config.yaml
encoder_shared_expert: false
encoder_patch_size: [8, 8]
latent_channels: 16
decoder_activation: "elu"
decoder_upsampling: "nearest_conv"
precondition_frequency: 25
max_steps: 8700
batch_size: 64
warmup_steps: 870
Rows from block 11 of the encoder of a small image denoising autoencoder, named by matrix and row number. Rows with one number within an expert belong to one neuron, the router's apart. Each number is 128 + 24 x the weight over its row's rms, rounded and kept within 0 to 255. All counts start at 0.
Before each expert's rows are labels from the 100 images, of 14976, where the router gives the expert most weight on average: "top examples" is what is common among them. Only what is clearly more common there than usual is listed. The data: scattered letters and digits in many colours.
# router: router (encoder.blocks.11.mlp.router.weight, 16x384, trained with AdamW), inputs 256-383
# up: expert up (encoder.blocks.11.mlp.up, 16x192x384), inputs 256-383
# down: expert down (encoder.blocks.11.mlp.down, 16x384x192, transposed), outputs 256-383

# expert 9
top examples: red; black; brown; count: six
router.9 [ 92 167 131 128 162 164 144 158 118 105 175 116 145 132 116 145 123 168 134 130 156 132 156 118 117 124 163 150 142 132 119  99 176  85 122  87 123  86 113  93 115 117  97 132 142 119 147 121 167 175 124 138 105 164 109 152 101 110 151 108 149 172 111 142 121  97 148 108  84 191 111 105 160 138 142 110  90  96 136 105 131 118 131 142 122  99 186 116  84 173 129 141 122 104  81 148  86 157 131 142  82 132 152 129 151 138 159 149 160 137 147 130 163  95 123 103 105 141 124 139 134  77 150 138  90  79 122 139]
up.0 [161 117 163 148  70 162 156 110 145 173 118 121 110 127  89 127 145 139 135 109 136 119 123 123 121 131 146 133 149 113 154  69 101 129 110 145 104 160  90 148 143 185 143  84 150 134  95 146  94 114 136 154 113  97 159 120 178 128 117 103 129 123 123 152 122 151 132  99 102  90 136 137  95 134 122 153 117 124 110 108 139  89 129 103 169 181 118 105 134  88 159 133 129  90 105 126 125 124 144 160 104 156 127 141 170 148 125 119 116 178 138 138 141 163 129 120 118 121 147 144 129 147 127  97 110 103 178 145]
down.0 [107 104  87 112 113 157 110 101 151 131 152 125 121 143 140 138 118 127 133 140 107  94 115  83 117 109  90 166 121 111 152 163 123 147 121 123 111 129 187 124 136 154  97 162 133 143  95 150 102 161 131 127 139 109 118  97 103 137  91 142 121 130 130 114 160 125  74 176 130 157 135 153 126 107 131 140 155 167 119 117 144 129 110 139 126 125  93 115  70 108 161 113  91  99 158 107 139 125 133 163 101 101 112 147 104 154  76  96 117 135 120 135 127 132 139 177 146  83 127 132 146 134 152 119  83 125 150 125]
up.1 [ 97 111 107 128 102 151 136 141 137 132 141 113 125 147 110 134 105 144  97 123 165 163  99 144 124 165 112 143 112 134 128 155  91 144 135 113 161 149 172 138 109 136 125 135 150 114 114 134 120 117 129 125 145  95 133 127  92  94 126 110 157 142 151 135 117 128  86 136 128 124 130 105  77  93 113 100 114 120 119 133 159 167  71  80 121 165 179 125 168 114 131 118 118 144 151 177 157 154 111 131 127 114 122 120 148 116 178 102 111 136 148 101 165 119  93 114 144 138 136 107 131 143 159 142 159 112 151 121]
down.1 [126 160 120 128 154 109 153 140 112  98 109 115 128 136 165  80 182  96 149 114 130 150 152 139 103 108 153 155 150  88  93 142 145  84 123 148 131 138 150 140 128 184 101 159  96  92 159 159  95 144  74 127 111 126 133 135 127  79 115 139 150 105 116 132 136 153 171 159 138  70 111 126  86 141 160 152 152 136  94 146 130 140  81  85  96 150 131 183 120 154 114 142 168 134  86 114 145 131 148 142  84 135 124 130 114 137 117 123 115 115 134 120 120  86 105 150 143 151 147  98 145 122 193 138 142  94 148 138]
up.2 [100 140 109 100 144 171 142 157 131 133 136 123  98 139 135  99 151 146 127 128 137 135 175 133 115 102 139 120 130 149 141 140 129 123 168 166 113 134 113 173 114 137 125 144 127  90  70 171 166  84 189  68 140 148  73 135 173 119  92 159 144 115  73 123 144 143 115  93 133 129 147 130 138 151 179 128 137 149 126 165 195 152  94  96 175 165 118 121 132 131  88 131 126 154 102 132 106 155 119 100 123 117 121 113 134 130 143 114 141 134 145 155 190 137 150 111 123 132  86 131 114 115 121  87 103 111 132 136]
down.2 [104 160 112 159 130 142 116 159 113  95 146 113 186 117 120 129 162 173 124 127 156 114 136  71 131 123 125 147 142 166 116 149 114 142 130 124 185 143 197 112 148 124 106 127  86 119 130  97  78 119  82 103 115 121 141 121 115 149 153 104 107 126 147 111 153 128 103 100 125 169 111 109 155 153 128 127  99  60 111 119 137  85 138 140 118 114 186 128  69 173 146 160 161 138 120 139 117 114 143 128 157 158 177  99 106 153 125 160 104 141 156 139 129 104 114  94 148  85 122 107 134 139  89 154 114 111 171 135]
up.3 [143 104 129 173  96 118 115 126 121 124 110 107 105 116  97 103 180 117 107 177 109 139 135 109  67 107 116  98 150 137 110 144 116 172  99 126 138 113 120 154 142 127 136  98 123 123 152 118  80 118 130 128 112 114 109 154 146 132 133 103 171 109 127 130  98  95 134 142 134 182 177  92  91 133 130 137 123 122 145 143 152 114 110  96 133 144 132  66 120 144 169 124 135 142  99 124 138 143 108 120 109 147 146  96  92  98 133 114 197 104 100 149 139 100 152 127 160  88 187 137 114 110  86 124 141  97 125 129]
down.3 [144 128 126 161  93 101 137  96 102 131 100 147  91 134 137 132 127 139  91 101 177 142 174 105  86 149 151 113 113  92 128 143 158 133  74 149 113 102  96 129 134 145 119 154 134  97 145 180 174  95 115 152 133  89 149 138 119 112  96  92 130 121 131 103 157 141 132  82 104 138  98 142 141 169 134 152 137 105  78 143 107 137 131 132  87 156 128 153 143 131 112 163 146 109  91 117 161 137 123 141 163 132 146 133  91 135 158  87 159 160 139 111 151 134 142 144 164 149 152 115  90 132 115 147 103 135  95 154]
up.4 [133 156 175 134 135  94 122 101 157 127 118 104 114 162 144 110 112 143  97 115 177 105 131 145 113 141  85 116 139 129 121 131 174 106 119 133 141 111 162  90 125 120 135 107 112  76 111 109 132 152 160 164 105 142 106 170 111 109 161 123 171 117 161 151 116 149 163  88 143 120 114 139 152 147 131 156 136 149 150 117 136 154 128  89 135 115 144 170 137  66  92 129 144 151 107 145 120 114 163 156 165 125 123 104 140 136 120 146 116 112  71 102 137 123 119  94 126 110 111 120  78 139  93 140  72 100 151 148]
down.4 [ 66 166 114 174 130 158 126 117 209 165 117 175 100 131  78  97 170 125 111 147 143 129 118 168 149 104 111 122 125 123 143 153 124  90 123 100 127 144  93 126 149 152 152 127 128 144 166  90 160 142  93 106 128 141 130 136  94 157 135 124 155 137  82 149 138 106 148 115 137 140  97 132 106 153 122 128 106 135 168 155 127 101 178 142 157  98 141 125 127  99 136 137 106 108 168  88  94 158 169 116 120 115 163 196 142 128 169 131 102 109  97  94 116 118 105 144 135 114 135 102 161 148 102 130 137 113 132 157]
up.5 [121  97 164 118  83 152 140 146 148 123 147 121 150 138  77 118 129 136 147  94  91  93 176 103  74 103 153 141 119  67 119 104 112 136 141 123 102 122 138 153 142 120 106 116 128 114 104 113 112 113 170 109 131 159 129 129 107 161 132 147 140 114 170 141 141 137 111 117 146 110  78 161 160 101 150 130 100 174 158 141 164 164 128  83 122 119 120 143 113 127 144 164 139 106  86 114 153 109 179 131 122 104 103 137 127 141 136 132 121 121 141  88 128 142 131 136 111 126 127  96 134 122 158 139 136 104 134 118]
down.5 [151 120  98 149 148 112 130 120 133 137 123 122 141 117 142 125 158 132  84 107 159 135 118  98  75 117 117 144  87 157  99 111 173 101 156 145 137 115 118 142 138 166 104 150 124 109 124 141 178 139 129 111  83 126  98 187 135 108 140 110 117 145  90 140 166  73 143 119 137 168 149 101 108  79 132 166 152 132 136 129 109 115 104 113 153 115 142 132 147 131 103 171 117 122 102 108 127 112 117  87  93  93 141 116 144 137 161  84 117 121  96  97 140 142 138 139 130 119  83  90 125 126 143 145 101 107 191 159]

# expert 5
top examples: black; brown
router.5 [168 141 186 136 121 138 113 127 137 171 131 156 131 118 113 105 163 107 107  73 126 138 144 124 161 112  98  98  99 108  82 117 126  95 101 134 112  63 107 121 145 134 135 158 141 149 141 138 109 122 161 167 114 105 119 105 104 155 121 106  87 180 113 132 110 151 128 117 151 158 151  79 182 131 140 152 114 155  89  84 147 144 170 119 127  98 123  97 125 172 114 136 107 117 116 121 110 139 145 138 137 121 151 141 139 193 118 138 131 137 175 136 127 100 137 142 104 170 120 138 197 170 124  98  99 144 124 133]
up.0 [146 177 109 157 109  72 187 130 127 119 132 161 104 144 123 153 140  81 165 127 110 117 133  54 148 119  81 126 114 114 172 125 117 128 108 157 138 112 101 180 157 127 118 157 121 115 145 105 118  69 106 112 153 119 144 125 120 166 146 126 101  81 166  79 159 132 123 143 133 121 123 110 118 103 145 144  94 157 126 145 136 156 148  95 100 125 151 159  77  91 126 125 169 102 107 126 102  93 140 124 152 135 131 113 150 144 110  92 131 147  94 114 137 144 114 151 125 137 152 147 109 155 109 133  81 121 135 121]
down.0 [129 144 109 147 126 138 128 131 125 107 129 119 136 111 109 136 136 110 159 120 146 107 133 103 117  95 151 121 122 135 124 119 113 122 182 148  94 129 128 154  93 126 152 142 132 166 111 128 102 112 126 119 141 144  93 108 149  94 117 158  93 157 129 132 159 109 138  68 145  93 130 112 106 109  96 109 133  75 119 130 143 152 135 154 110 125 120 154 149 141 159 198 144 150 121 137 152 111 146 107 139  96 150 144  75 119  93 124 116 132 185 160  95 140 117 114  96 107 133 144 111 128 121 162 122 144 145 149]
up.1 [104 129 166 134 137  74 137 122 147 114 126  92 108 168 125 136 148 141 139 127 127 144 128 117 156 141 137 144 109 123 143 125 111 117 156 149  82 145 106 110 129 131 102 115 160 144 137  98 194 132 103 173 146 117 155 145 160  94 115 147 144 133 105  98 122  98 125 115 128 137 111 110 117 103 125 163 122 113  95 131 143 131 126 149 101 140 102 133  78 137 126 106 109 134 124 175 140 119 129 113 123 168 141 155 145 119  83  97 158 164  93 114 149 112 103 104 165 131 123 142 143  97 163 123 114 125 125  82]
down.1 [ 46  99 126 128 161 121 105 138  81 134 130 161 142 105 123 123 103 130  96 164 121 108 149 114 138 114 111  96 125 111 112 154 131 141 146 151 116 130 141 130  97 139  94 127 107 141  90 128 124 158 147  80 134 100 124 134 143 124  84 131 114 134 126 148 117 102  92 130 140 194 150 158 106 123 133 135 125 168  87 156 150 145  69 125  91 122 104 148 103 114  81 133 123 139  91  88 161 102 121 138 155 131 138  97  99  80 154 125 157 106 104 156 136 142 136 127 126 144 142 101 131 106 107  79 118 133 160 137]
up.2 [110 102 150 175 104 157 142 131 156 136 130 129 116 138 125 152  85 140 114 104 159 138 129 131 127 167 127 139  94 145 115  95 141 123 162 173 144 155 118 119  94 161 139 129 134 153 145  87 133 125 129  97 120 130 122 114  71 103 127  94 136 153  92 139 107 118 139 154 112 120 110 126 202 125 156 140 157 126 112 119 132 131 162 142 110 150 139 142 126  97  86  93 140 127 112 113 170 121 121  90 170 150 154 166 163 164 103 158 118 118 163 152 141 155 131 106 171 114 119  91 115 132 129  93 122 131 144 104]
down.2 [ 75 128  99 171 147  80 149 123 154 134 175 133 177 129 105 129 161 138 154 107 138 105 134 121  82  97 135 163 156 117 111 125 139 128 115 159 109 129 111 132 127 135 149 109 144 137  69 119 147 155 120 156 142 114 179 139 111 168  76 134 144  89  77 108 103 118 120 171 107 108 130 123 132  91 133 130 140 127 138 137  99 155  96 148 135 137 108 117 120 111  89 139 155 122 155 127 144 122 134 163 129 141 135 155 122 116 120 150  96 134 158 128  84 110 156 120 100 143 147 107 127 147 125 129 120 164 100 136]
up.3 [104 113 118 128 134 129 124  97  77 162 109 110 178 151 103 125 119 115 123 131 107 153 115 162 141 162 133  98  94 126 119 145 130 141 117 130 150 141 131 135 119 129 119 133 164 157 157 152 123 151 134 148 150 174 120 115 117 170  93 135 145 134  67 142 103 117 151 152 123 105 126 136 136  83 150 164 145 145 113 103 145 133 132 161 159 104 167  78 108 124 180 142  89 130 141 105 122  92 135 110 102 151 126 168 148 136 131 104 138 120 124 120  95 127 176 135 150  98  64 126 144 136 124  71 149 154 149  95]
down.3 [135  85 115 126 119 136 142 112 118  85 131 108 150 129  95 127 146 115 103 134 139 124 129 140 112  84 121 165 139 125 150 133 201 123 109 145 151 120 147 116 155 133 131 150  60 110 111 176 106 141 109 136 143 137 157 100 167 173 105 145 154  91 103  78 137 100 123 146 143 117 140  92 124 130 148 130 111 130 135 117 124 113 125 128 124 145 109 118  77 142  83 164 104  98 132  96 115 170 136 111 137 102 136 140  96 122 103 109 150 110 131 160 109 111 161 138 130 111 134 102 110 120  82 166 105 132 139  88]
up.4 [ 98 126 160 139 130 111 116 176 107 137  87  98 182 141  89 108 117 134 147 135 141 151 129 122 132 140  95 114 140 156 113  93 138 132 173 117 127 100 152 140 124 133 144 147 119 145 125 101 130 148 133  81  76  71 134 147 155 145 139  89 135 107 141  93 120 159 120 148 114 138 119 134 113 143 111 126 137 133 144 153 118 101 125 127 107 158 130 140  94 111 155 105 156 163 133 156 155 143 135 105 162  99 168  86 113  63 100 137 108 114 121 101 158 143  91 112 130 105 107 130 159 127 111 139 140 107  95 151]
down.4 [149 124 151 108  89 116 134 132  91 117 127 110 118 113 104  93 134 119 116  71 139 102 151 149 132 104 144 116 129 105 139  95 106 102 128 173 138 146 119  93 169 165 120 121 129 116 107 150 130 130 139  93 159 137 121 124 160 170 151 146 158 157  70 144 127 106 136 105 120 135  95 174 128 107 158 135 100  87 136 110 115 139 141 146 156  90 155 115 174 117  95  95  68 166 147 114 149 131 131 150  93 131 164 109 148 178 117 132 127 117 142 113 129 120 158 133  85 151 145 125  99  96 110 106 162 153 139 112]
up.5 [158 153 111 152 126 125 102 154 120 166 154 143 158 132 175 113 152 131 132 144 140 132 132 147 125 118 138 125 166 151 145 166 121 160 144 131 140 145 126 109 122 109 123 152 104 127 139 111 121 148 144  96 110 149 137 118 127 107 117 115 154 142 115 140 163  98  85 137 140 131 160 118 134  93 109 130 126 101 127 124 118 150 105 116 137 142 168  96 128  89 128  99 122 132 152 136 138  93  92 111 168 146 164 125 142 146 104 116 158 102 164 133  98 127 126 113  98 125 116 132 120 125 147 104  89 105 131 122]
down.5 [ 89 105 135 128 141 127 151 106 123  82 151 147 121 132 116 135 133 118 117 165  84 116 136 136  96 130 133 127 104 141 144 104 135 130 130 121 147 123 143 114 130 145 124 170 150 129  80 118 168 139 101 135 158 108 123 149 115 125 156 123 131 130  97 142 152 125 173 174 109 107 113 123  75 140 127 123 106  87  81  79 136  81  95 138 148  90 114  45 125  95 108 179 105 138  74  83 115 107 112 132 138 139 130 129 144 173 117 124 177 105  92 135 122 137 146 130 118 113 102 138 108 113 118 121 127 115 112  96]

# expert 2
top examples: yellow; white
router.2 [131 127 153  97 112 102 121 154 184 134 125 117 161 145 112  92 141 117 159 102 120 121 108 166 121 118 102 129 126 102 143  82 106 129 118 147 131 114  61 121 164 174 138  94 152 102  85 133  83 159 111 121 138 114 137 131 163 102 125 161 146 119 130 134 137 120 129 165  96 153 129  80 116 159 142 141 154 152 126 126 111 164 123 162 162 148 161 141 118 129 118 119 108 128 145 159 125 175 124 108  77  75 132 142 164 133  79 141 139 134 165 116 125 103 122 115 104 104 126 107 124 151 130 141 157 137 142 135]
up.0 [139 132 154 156 126 141 137 137 152 150 157 129 105  92 183 127 119  93 119  80  63 120 169 130 140 129  96 103 133 136 111 116 200 119 153 125 131 127 145 108 177 154 135  95 132 105 122 100 120 122 122 109 114 112 161 153 129 139 132 143 137 109 123 134 134 131 104  90  85 132  81 100 154 125 108 105 145 136 150 119 150 143 120  87 163 166 135  89 111 117 139 149  92 176 181  88 121 126 158 137 103 135 100 181 126  86 156 104 180 144  88 101 183 155 131 105 104 125 103 143 134  88 120  77  85 162 113 130]
down.0 [147 121 101 115 125 138 139 190 162 180 141 160 134 107 159 129 123 121 139 139 131 111 119 191 103 117 110 134  40 151 140 176 163 174 147 125 161 152 145 110 183 116  88 134 181 124 107 172 123 108  90 128 109 122 158 114 132 130  97 127 118 136 141 123 141 170 149 148 146 166 164 107 146  98 139 100  76 149 119 164 135 134  84 115 116 112 136 119 119 127 105 105 173 147 116 154 158 151 142 126 174 133 161 125 173 148 114 136 113  91 133 156 120 124 113 101  55 141 165 127 127 140 112 177 118 120 122 133]
up.1 [157 168 162 116 137 133 150 163 157 131 154 132 182 167 116 111  93  88 122 147 100 139 148 114 131 129 115 152 119 124 108 136 139 124  70 132 121 122 127 125 108 159 161 118 133 116 105 126 175 110 106 131 135 184 127 126 144 103 132 132 105 133 117 161  88 118 140 160 209 118 170 117  93 135 103 140 129 137 100 140 106 130 143 161 137 130 138 128  95 117 119  99  92 200 145  88 149 175 173 145 121 153 152 122 169  79 148 165 128 118 125 105 114 144 131 118 179 132 125  90 141 124 144 143 100 111 127 111]
down.1 [142 130 177 114 117 159 126 108 141 114 131 121 133 145 133 156  98 123 132 121 150 112  75 140 167 155 108 129 113 172 161 147 113 132 137 147 146 129 102 139 139 121 132 112  91 105 126 141  78 157 155 146 138 168  88 159 127 118 126  95 155 122  99 132  96 130 126 158 144 161 120 162 147 128  94 147  95 153 163 111  95 166 109 152 129 171 105 155 125 131 108 112 136 152  91  90 131 136 108 116 110 113 142 121 149 141 125 144 127 120 162 140 136 187 140 117 139 140 133 156 109 131 144 147 103 120 150 143]
up.2 [112 138 123  79 135 124 163 129 121 120 142 147 147 104 119 138 124 159  86 116 145 149 118 144 108 100 150 125 170 114 102 154 108 156 132 130 145 145 126  84 135 116 130 143  89 114 143 111 149 154 126 133 146 118 110 108  99 129  85 137 100 135 150 141 105 135 138 125 111 152  78 113 130 144 125 147 135  76 137  79 155 139 130 103 133 144 130  61 125 160 149 124 109 150 145 143 145 138 144  69 110 116 181 154 144  97 121 125 167 133 125 123 161 111 140 138 147 135 141 117 132 125 132 108 127 122 148 123]
down.2 [ 96 147 146 126 146 101 133 138 123 135 139 102 145 119 142 118 140 154 111 121 128 110 124 104 111 155 115 129  98 153 149 119 182 139 125 115 102 159 186  98 139 125 110 101 133 172 152 112  72 125 111 125 150 113 107 115 122 135 111 162 123 107 111 156 114 146 115 123 116 158 141 114 134 144 139 161 144 138 123 163 113  69 107 142 108 114 142 143 143 172 117 133 139 127 109 127 148 123  99 140 119 163 117 113 124  90 105 124 113 151 151 157 106 105 163 127 122 151 132  81 108 143 126 106 112 138 135 149]
up.3 [184 126 124  91 153 189 101 151 149 155 143 130 127 155 118 167 157 142 150 139  93 133 122 152 130 132 129 131 118 169  90 122  97  87 151 111 158 119 125  66 129 164 136 121 111 114 106 161 131  87  94 115 174 124 130 146 102 139 152 152 148 140 122  66 135 125 102 121 130 135 124 121  96 136 120 148 132 181 108 156 137  91 149  55 128 134 118 158 170 164 157  92 151 144 149 118 126 137 123 105 117 146 108 155 150 112 181 121 140 138 130 139 138 140 101  79 117 149 126 124 147 153 131 119 150  97 154 136]
down.3 [122 127 106 152 141 111 104 101 115 164 153 147 166 156 133 134 139 125 151 124  75 124 125 122  94 106 158 141 121 140 169 115 155  91 105 143 105 114 111 108 110 140 118 180 109 109 158 110 146 153 100 173 136 116 119 150  77 159 133 111 141 132 148 128 152 126 166 116 132 147 153 116 148 131 109 101 101 144 124 171 143 137 150 126 144 105 116 139 129 137 115 148 171 133 114 127  83  85 122 150 124 111 118 106 126 127 143 144 123 145  96 153  99 157 140 145 129 100 109 127 136 141 135 134 169  91 101  98]
up.4 [ 99 111 118 132 107 100 156 133 157 102  99 151 131 125  99 109 190 121  98 108 123 115 124 104 110  93 127  91 147 133 126 125 101  98 103 112 137 182 138 149 151 165 153 100 146 123 118 132 130  85 162 107 123 139 156 164 121 111 103 100 100 108 141 138  54 128 148 114 106 151 122 115 112  79 148 182 112 140 144 127 152 123  79 144 151 112 127 116 118 155 115 119 122 148  60  86  98 126 112 100 144  92 110 118 160 127 137 116 115 134 124 181 118  84 146 135 160 143 114 152 135 102 129 153 152  93  97 147]
down.4 [162 147 113 129  90 123 155 104 146 111  70 116 126 103 141  94 144  80 149 146 107 128 111 119 120  93 138 116 108 113 133 166 120 116  95 136 154 136 163 121 101 143 128  90 125 166 140 161 145 141  80 133 130 103 175 101 151 147 131 122 111 118 105 137 111 128 128 124 150 129 142 173 135 136  87 154 153 122 152 119 107 107 128  96 137 101 145 167 135 137 109 119  96 129 101 125 110 157  91 136  80 110 154 113  87 125 125 129 127 151 139 132 134 153 121 138  93 171 106 122 168 132 144 134 159 105  93 120]
up.5 [157 129 156 103 141 135 142 105  89 143 130  94 153  97 137 102  99 131 105 143 161 128 163 128 176  86 126 106 109 119 135 153  44 128  95 145 162 107 113 102 143 136 154 141 174 127 133 136 133 143 174  96 136 112 154 176  58 170 148 119  94 131 128 130  82 117 124 150 120 135 144 164 118 142 135 125 141 116 147 130 161  96 117 124 131 105  99 119 125 139  91 125 138 148 138 151 162 129 112 113  71 133 125  61 153 131 115 138 117  91 153  93  92 120 149 106 139 131 161 151  98 135 118  91 120 118 140 138]
down.5 [153 138 135 119 140 129 169 136 130 116 112 100 175 145  95 116 130  80 180 158 133 134 133 148  71 157 151 135 171 102 110 147 140 148 141 134 113 142 121 131 104 128 111 115 144 145 120 125 140 123  83 100 143 108 164 149 142 127 100 151  97 145 167  54 122 112  90 170 153 120 169 101  95 105 125 117 126 140 136 115 115 126 138 114 132 100  97  86 140 126 114 116 121 165 146 150 174 152 127 132 173 120 142 127 111 120 135 151 167 145 132  51 140 164 108 103 105 141 131  99 141 134 110 155  97  96 179 124]

# expert 1
top examples: purple; blue; brown; black
router.1 [ 98 102 120 176 175 111 128 159 101 163 106 100  88 122 139 110 161 127 139 104 158 138 127 159 141 120 110  82 103 118 133 151 174 123 128 143 142 113 101 138 149 114 108 122 136 168 105  96 148 150 122  88 184 168 106 108  96 154  93 112 132 128 119 154 137 143 143  85  90 113 143 111  82 136  71 124 137 118 118 129 134 131  89 135 121 161 146  94  60 151 102 121 117 142 120 103  91 122 156 110 118 134 169 125  97 138  90 109 100 162 120 115 152  98 159 150 132 138 122 102 123 194 109 158 151 120 113 105]
up.0 [116 133 140 130 143 114 127 106 156 170 111 109 117 115 138 129 103 190 126 127 107 151 115 111 122  96 101 123 124 127 120 139 111 141 135 147 153 100 123 146  92 140  90 165 105 117 130  94 117 160 126 101 137  79 121 169 148 136 146 115 116 132 118 157 131 119 113 123 116 161 152 135  97 120 117 167 106 141  86 109 154 101 145 115 200 144  75 105 150 104 147 146 135 145 102 128 114 142 147 107 124 138 164 145 165  89 168 136 148 155 121 147 109 118 103 143 121 131 131 117  90 105 100 164 110 132 132 121]
down.0 [110 132 121 145 107 174  66 130 123 128  99 154  91 110  99 112  98 132 126 137 140  95 190 103 133  86 150 142 159 140 142 128 116  99 102 137 117 129 101 121 105 151 144 131 137 120 124 130 123 123 119 140  88 136 124 112 130 137 143 118 160 133  76 127  95 138 122 119 148 130 144  95 193  81 152 114  95 136 157 141 157  96  92 143 106 102 126 164 131 129 161 105 119 172 103 107 149 137 117 160 105 148 125 150 131 135 134 128 110 104 108 159 136 142 155 166 125 123 120 112 128  93 152 130 103 130 101 151]
up.1 [144 134 131  92 159 113 136 134 157 136 127 135 156 151 163 127 157 146  74  96 144 103 127 122 151 168 100 133  97 117 138 150 123 119 155 136  97 130  83 144 126 132 161 117  98 106 136 112 130 150 112 147 119 111 140 132 149 126 133 135 132 154 123 109 174 148  93 149 126 125 106 170 155 128 127 114 109 101  57 158 127  86 168 121 145 134 137 163 123 129 121 125  94 115 137 105 109  98 107 156 143 115 131 124 147 131  81 147 136 123 139 117 157 113 149 146 113 108 120 110  96 127 117 119  82 136 101 123]
down.1 [ 65 134 114 113 154 150 155 184 126 119 115 115 127 135  95  65 147 116 135 140 122 135 119 133 108 139 145 159 105 107  96 146 123 118  94 139 154 139  99 133 146  73 130  98 133  70 107 140 146 175 106 105 129 131  86 122 144 132 161 134 170 112 136 151 124 130 157 156 103 151 106 123 162 120 105 126 148 108 105 131 202 124  87 133 119 131 116 150 111 123 151 105 135 149 141 145 122 111 148 124 156  92  91 109 152 141 116  91 114 115 129 109 137 148 120 165  82 105 168 115 168 169  79 115 122 101  88 122]
up.2 [119  85 114 136 146 165 170 128 117 162 136 127 143 138 141 130 152 144 138 144 148 141  96 116 141 121 159 148 149 129 127 144  81 126 151  83 106 130 123 170 114 101 127 121 122 113 118  93 127 162 145 148 180 128 135  88 129 136 119  97 147 120 117 121 129 110 135 152 163 100 143 118 141 151 135 150 146 125 140  89  97 130 163 145  97 117 100 132 120 112 163 114 145 136 108 143 122 145 137 164 105 103 113 144 155 105 122 132 163 170 119 150 154 187 110 147 103 139 101 131  72 104 174 103 152  95 158 144]
down.2 [148 124 176 108 108 121 131 131 108  78 115  89 114 152 117 127  97  89 117 109 154 106 171 112 133 129 166 151 131 175 138 116 104 145 128 110 122 133 121 139 123  87 120 134  87 115  88 172 138 129 122  85 132 112 177 141 135 122 159 126  90 128 128 120 125 107 151 167 155 108 137  90 131 153 141 120 125  58  96 149 119 128 144 182 141 137 161 118 123 132 114 151 114  80 130 118 145 159 111  90 104  82 117 118 118  70 123 142 100 158 110 110  81 113  92 111 144 123 143 110 154 139 129  76 139  85 107 144]
up.3 [141 106 105 124 164 117 131 120 173 110 130 151 155 138 131 130 109 110 104 139 151 132 176  88  95 108 169 112 130 113  95 127 103 148 112 124 115 136 105 161 164 209  98 111 134 124 141 147 153  80 120 140 144 114 141 125 154  99 162 141  89  99  94 157 118 115 132 148 133 135 176  68 146 116 139 149 117 124 131 144  98 162 116 129 125 125 159 164 153 134 144  87 108 168 170 134 132  86 101 143  99 136 142 146 133 100 122  89 117 164 120 112 122 131 102 128 124 119 102 166 102 133 132 158 140 114 147 162]
down.3 [146 204 145 125  95 141 104 107 118 120 133 121 123 163  97 124  79 146 137 185 146 120 188 122 167 169 164 166 101 126 137 105 134 118 141 123 129 130 143 152 154 148 142 106 144 128  69  79 137 119 105 134 135 139 127 122 113 115 157 144 101 106 146 116 149 128 148 132 121 125 136 134  91 127 125 136 144 124 103 111 128 127 147  85 159 150 106  86 136 130 101 136 105 134 124 124 169 100 136 126 138 136 159 131  96  67 105 117 183 145 113 115  73 136 143  94 132 121 104 126 132 131 131 135 111 133 105 123]
up.4 [130  91 151 108 120  86 120 121 125 137 141 111 109 175 142 104 130 101 136 161 102 154 117 104 132 136 111 157  96  69 107 183 124 121 114 142 131 135 171  89 132 127  98  68 129 123 128  91 131 135 125 139 122 117 134 129  79  63 101 119 106 174 178 131 103 135 124 140 109 129 149 128 117 107 132 127 113  73  88 141 109 113 125 134  86 124 121 163 132 128 122 128 108 154 146 129 120 137 166 167 118 128 131 157  60  85 134 177  94 168 101 144 148 110  96 116 157  92 102 139 104  87 119 117 168 167 166 105]
down.4 [101 119 124 129 147  91 116  89  77 185 178 139 136 148 181 139 151 125 163 171 109  94 112  98 101 175 115 137 131 133 152 131 145  76 137 142 118 137 116 149 146 157 108 118 149 112 176 159  76 119 137 135 180 105 109 104 127 147 129  95 103 142 109 124  84 132 143 173 120 140 144 131 115 123 136 157 147 118 127 125  77 101 159 118 112 165 158 153 112  94 105 128 143 105  81 155 122 163  83 113 122 161 144 134 141 146 170  88 105 124  79 122 155 121 136 118 120 116 159  83 158 119 111  83 142 161 133 108]
up.5 [147 120 140 136 144 101 142  79 130 135 140 140 156 124 145 120 108 146 114 122  91 124 172 140 135 147 103  88 116 116 140 169 158 100 170  87 132  98 120 174 101 114 152 144 104 151 144 136 125  94 132 126 103 128 118 140  99 130 126 159 151 153 129 143  74 107 119 114 152 104 165 134 119 118 146  90 103 117 146 105 155 106 155 132 132  95  82 117 155 123 110  71 139 144 125 102 110  71  95  94 145  95 124 164 100 138 101 102 122  85 131 147 141 119 108 122 136 163 113 179  89 141  88 142 104 150 100 154]
down.5 [130 120 126 123 118 115 125  86 156 136 113  84 116 139 109 148 145 171 133 135 130 134 136 130 103  84 129 108 131 118 153 146 113 158 126 153 130 162  98 156 136 123 157 108 142 143 157 109 126 142 129 204 129 122  74 125 142 111 155 100 147 135 109 163 126 151 118 149 123 133 137 141 110 118 123  63 120 110 117 121 113 119  53 173 123 101 129  79  80 158 104 100 150 129 122 133 165 115 123 125 164 124 152 144 169  93 140 158 101 121  61 104 143 149 139 110 136 127 123 147 118  94 144 133 141 153 117 107]